config.toml
n_mels = 80
encoder_arch = "crnn"
decoder_norm = "layernorm"
decoder_qk_norm = false
lr_schedule = "cosine"
weight_decay = 0.3
Rows from block 2 of the audio encoder of a small encoder-decoder audio transcriber, named by matrix and row number. Each number is 200 + 20 x the weight over its row's rms, rounded and kept within 0 to 999. All counts start at 0.
Before each channel's rows are labels from the 100 clips, of 14976, where the channel reaches its highest value: "lies over" is the class under the peak. Only what is clearly more common there than usual is listed. The data: telephone keypad tones over noise or synthetic speech. In brackets: how many of the 100.
# conv: width-5 conv, stride 2 (encoder.blocks.2.conv.weight, 128x128x5, each kernel summed), inputs 0-63

lies over: key "B" (40)
conv.45,221,223,175,212,198,259,216,219,202,207,203,217,213,188,208,210,211,194,217,193,212,221,216,204,212,217,206,195,201,206,203,209,194,197,212,228,204,155,205,201,219,218,236,211,210,208,209,211,199,206,203,214,209,213,224,225,205,215,197,217,212,206,217,203

lies over: key "5" (83)
conv.6,201,183,207,167,197,177,222,169,213,188,186,195,249,198,180,194,223,235,244,189,213,199,223,217,169,205,210,184,215,227,215,219,195,207,220,163,227,196,227,188,180,217,175,196,181,212,192,200,237,205,237,219,225,230,190,191,162,168,190,234,210,214,225,195

lies over: key "D" (31)
conv.16,211,193,201,220,219,243,240,195,185,223,205,194,217,168,193,189,203,208,227,191,197,207,185,240,205,200,225,205,187,185,227,212,173,180,220,227,205,203,216,243,217,222,222,182,215,226,212,197,207,215,161,211,187,199,188,219,228,226,209,243,205,227,224,205

lies over: key "8" (25)
conv.88,195,204,229,212,210,208,201,203,179,239,201,196,227,144,198,177,201,204,199,210,193,174,216,188,221,206,193,196,177,244,202,219,186,203,183,197,206,199,201,208,194,205,221,163,178,185,242,182,225,198,217,207,223,197,219,207,186,200,183,200,194,206,208,180

lies over: key "#" (46); key "0" (29)
conv.116,180,217,229,194,213,208,201,226,199,178,215,199,209,187,218,231,198,201,185,193,185,192,188,221,190,153,210,198,217,242,214,202,214,214,207,217,205,211,248,155,214,223,224,189,217,227,198,147,195,192,180,166,198,175,192,215,233,225,220,173,228,234,180,210

lies over: key "9" (56)
conv.84,182,227,232,208,217,227,237,234,208,227,225,204,215,176,215,227,213,209,198,222,222,221,223,200,196,229,227,191,200,236,228,211,210,219,229,201,183,190,225,208,236,203,212,204,223,222,212,200,208,174,214,218,198,211,218,212,203,220,206,237,232,217,232,178

lies over: key "D" (85)
conv.119,184,185,214,224,192,212,193,210,215,216,234,184,194,228,194,226,199,209,216,201,230,220,210,202,215,203,207,210,221,233,252,240,231,206,212,217,191,220,239,206,225,177,215,210,229,216,207,193,195,194,225,225,201,206,199,219,220,241,217,220,230,189,252,202

lies over: key "8" (79)
conv.93,170,218,204,224,203,204,165,209,228,224,199,166,219,246,212,215,206,221,219,197,214,215,208,201,228,207,215,215,209,244,222,217,196,223,215,211,225,216,217,206,183,164,222,197,210,224,218,220,230,204,204,206,211,205,218,224,217,221,216,191,207,228,202,199

lies over: key "5" (99)
conv.122,197,200,204,189,197,172,206,152,198,211,197,195,236,205,206,179,216,194,225,205,191,211,205,219,181,186,209,191,184,224,219,213,169,200,219,176,227,221,207,168,128,197,201,196,160,228,202,208,233,217,211,217,210,198,195,167,188,182,165,204,209,188,206,186

lies over: key "0" (39); key "8" (36)
conv.31,198,220,201,228,203,151,207,191,202,192,201,208,174,192,216,198,215,202,179,181,170,208,215,192,184,186,134,199,204,207,215,221,196,221,169,157,180,220,211,194,147,210,150,199,204,218,189,224,201,228,219,171,211,205,211,182,242,222,202,198,213,223,205,190

lies over: key "8" (89)
conv.37,195,203,209,254,203,196,209,190,157,204,181,196,179,155,198,204,188,204,189,188,200,223,186,202,200,172,186,185,204,211,205,236,191,195,205,195,142,198,224,202,185,208,207,214,158,215,198,188,209,200,208,210,210,200,204,192,272,231,153,209,195,215,202,248

lies over: key "9" (96)
conv.109,201,217,209,199,194,226,200,193,207,201,186,203,198,203,207,194,214,199,188,223,193,164,227,184,199,236,178,207,186,233,219,208,186,219,177,213,210,203,212,207,200,203,212,160,208,201,196,215,208,194,213,144,220,212,221,242,210,225,215,209,206,208,209,160

lies over: key "D" (97)
conv.25,223,211,199,216,183,203,213,182,198,207,194,219,186,179,207,210,207,198,194,203,187,221,209,199,204,194,214,182,192,188,208,223,208,181,219,195,158,180,202,193,188,205,202,268,249,213,210,177,171,183,198,229,202,218,200,189,223,233,233,217,219,206,198,204

lies over: key "9" (34)
conv.69,220,192,199,210,203,196,195,175,202,269,184,194,212,170,185,213,199,212,187,209,185,192,197,199,203,184,199,187,209,198,215,192,206,208,170,211,200,173,202,223,219,195,209,256,222,224,249,167,187,210,200,195,198,225,201,209,220,204,202,211,191,212,193,217

lies over: key "#" (51); key "D" (49)
conv.86,210,212,174,176,205,220,236,203,209,187,204,196,191,189,215,220,229,196,190,196,196,215,220,209,216,221,198,175,213,167,216,177,202,214,203,207,212,138,198,216,208,205,219,242,221,218,176,181,178,215,184,204,217,214,214,204,187,185,221,212,217,224,206,222

lies over: key "5" (65); key "2" (31)
conv.58,195,201,212,166,198,186,202,212,208,207,206,214,224,178,189,209,204,229,215,196,200,205,200,222,202,193,217,190,192,199,193,178,213,188,242,186,189,188,197,211,201,213,193,179,204,218,202,167,193,163,180,274,197,223,182,198,172,180,194,222,207,207,201,176

lies over: key "4" (94)
conv.10,185,231,196,209,173,174,241,186,223,222,196,177,184,192,199,195,210,209,196,150,197,196,164,212,210,169,198,184,202,205,185,190,186,195,194,207,203,204,214,214,177,199,221,170,214,173,212,160,223,145,188,195,194,215,180,210,196,197,178,222,181,242,216,171

lies over: key "0" (99)
conv.115,205,177,212,215,196,152,202,201,187,180,216,210,185,212,185,200,219,227,199,192,214,192,219,186,152,199,163,190,227,220,196,204,221,210,162,133,198,207,216,196,202,210,130,193,214,182,185,196,209,200,214,160,218,207,182,197,213,212,197,208,203,197,206,196

lies over: key "B" (62)
conv.99,162,188,208,216,215,192,220,174,199,201,213,187,195,197,175,202,188,196,219,186,172,203,206,209,216,259,206,233,212,236,232,204,230,202,213,204,217,168,207,234,217,176,220,193,203,224,204,161,197,228,202,218,186,180,202,183,223,213,190,189,203,185,217,194

lies over: key "5" (92)
conv.11,220,145,188,203,214,207,211,221,210,194,202,228,222,187,149,176,199,179,218,184,216,220,198,224,187,170,221,179,174,174,191,193,182,176,222,217,217,216,197,197,203,215,198,149,179,169,195,220,208,223,161,193,197,197,175,219,200,179,181,220,193,165,219,189

lies over: key "D" (55)
conv.40,220,219,207,228,203,213,192,206,219,215,203,206,225,192,214,209,188,215,199,188,186,210,206,235,202,223,191,187,218,205,192,236,191,233,203,204,206,221,206,222,237,216,222,174,240,205,209,182,199,221,205,180,215,189,214,181,240,225,263,202,205,202,201,192

lies over: key "4" (38); key "1" (36)
conv.12,228,203,206,219,226,191,231,199,188,204,207,228,184,215,204,207,213,155,220,215,213,205,216,194,242,180,188,203,191,182,198,210,207,182,176,209,202,238,204,235,187,199,222,237,222,216,204,215,193,185,179,207,201,194,193,220,204,232,196,225,220,234,219,212

lies over: key "4" (100)
conv.123,184,213,169,201,204,153,221,219,173,208,205,192,195,210,231,217,203,162,217,172,197,211,188,206,201,179,225,197,190,153,214,190,201,226,210,172,218,172,208,162,170,194,166,195,201,228,208,203,205,236,203,216,163,182,225,170,194,195,210,194,220,187,208,206

lies over: key "D" (98)
conv.52,224,195,169,250,198,238,231,195,203,211,176,219,214,170,198,206,182,186,199,187,187,204,181,194,204,218,196,184,194,183,191,253,226,224,191,205,181,154,193,189,241,222,209,204,220,190,206,211,212,230,232,199,178,211,213,213,248,230,232,212,210,191,194,179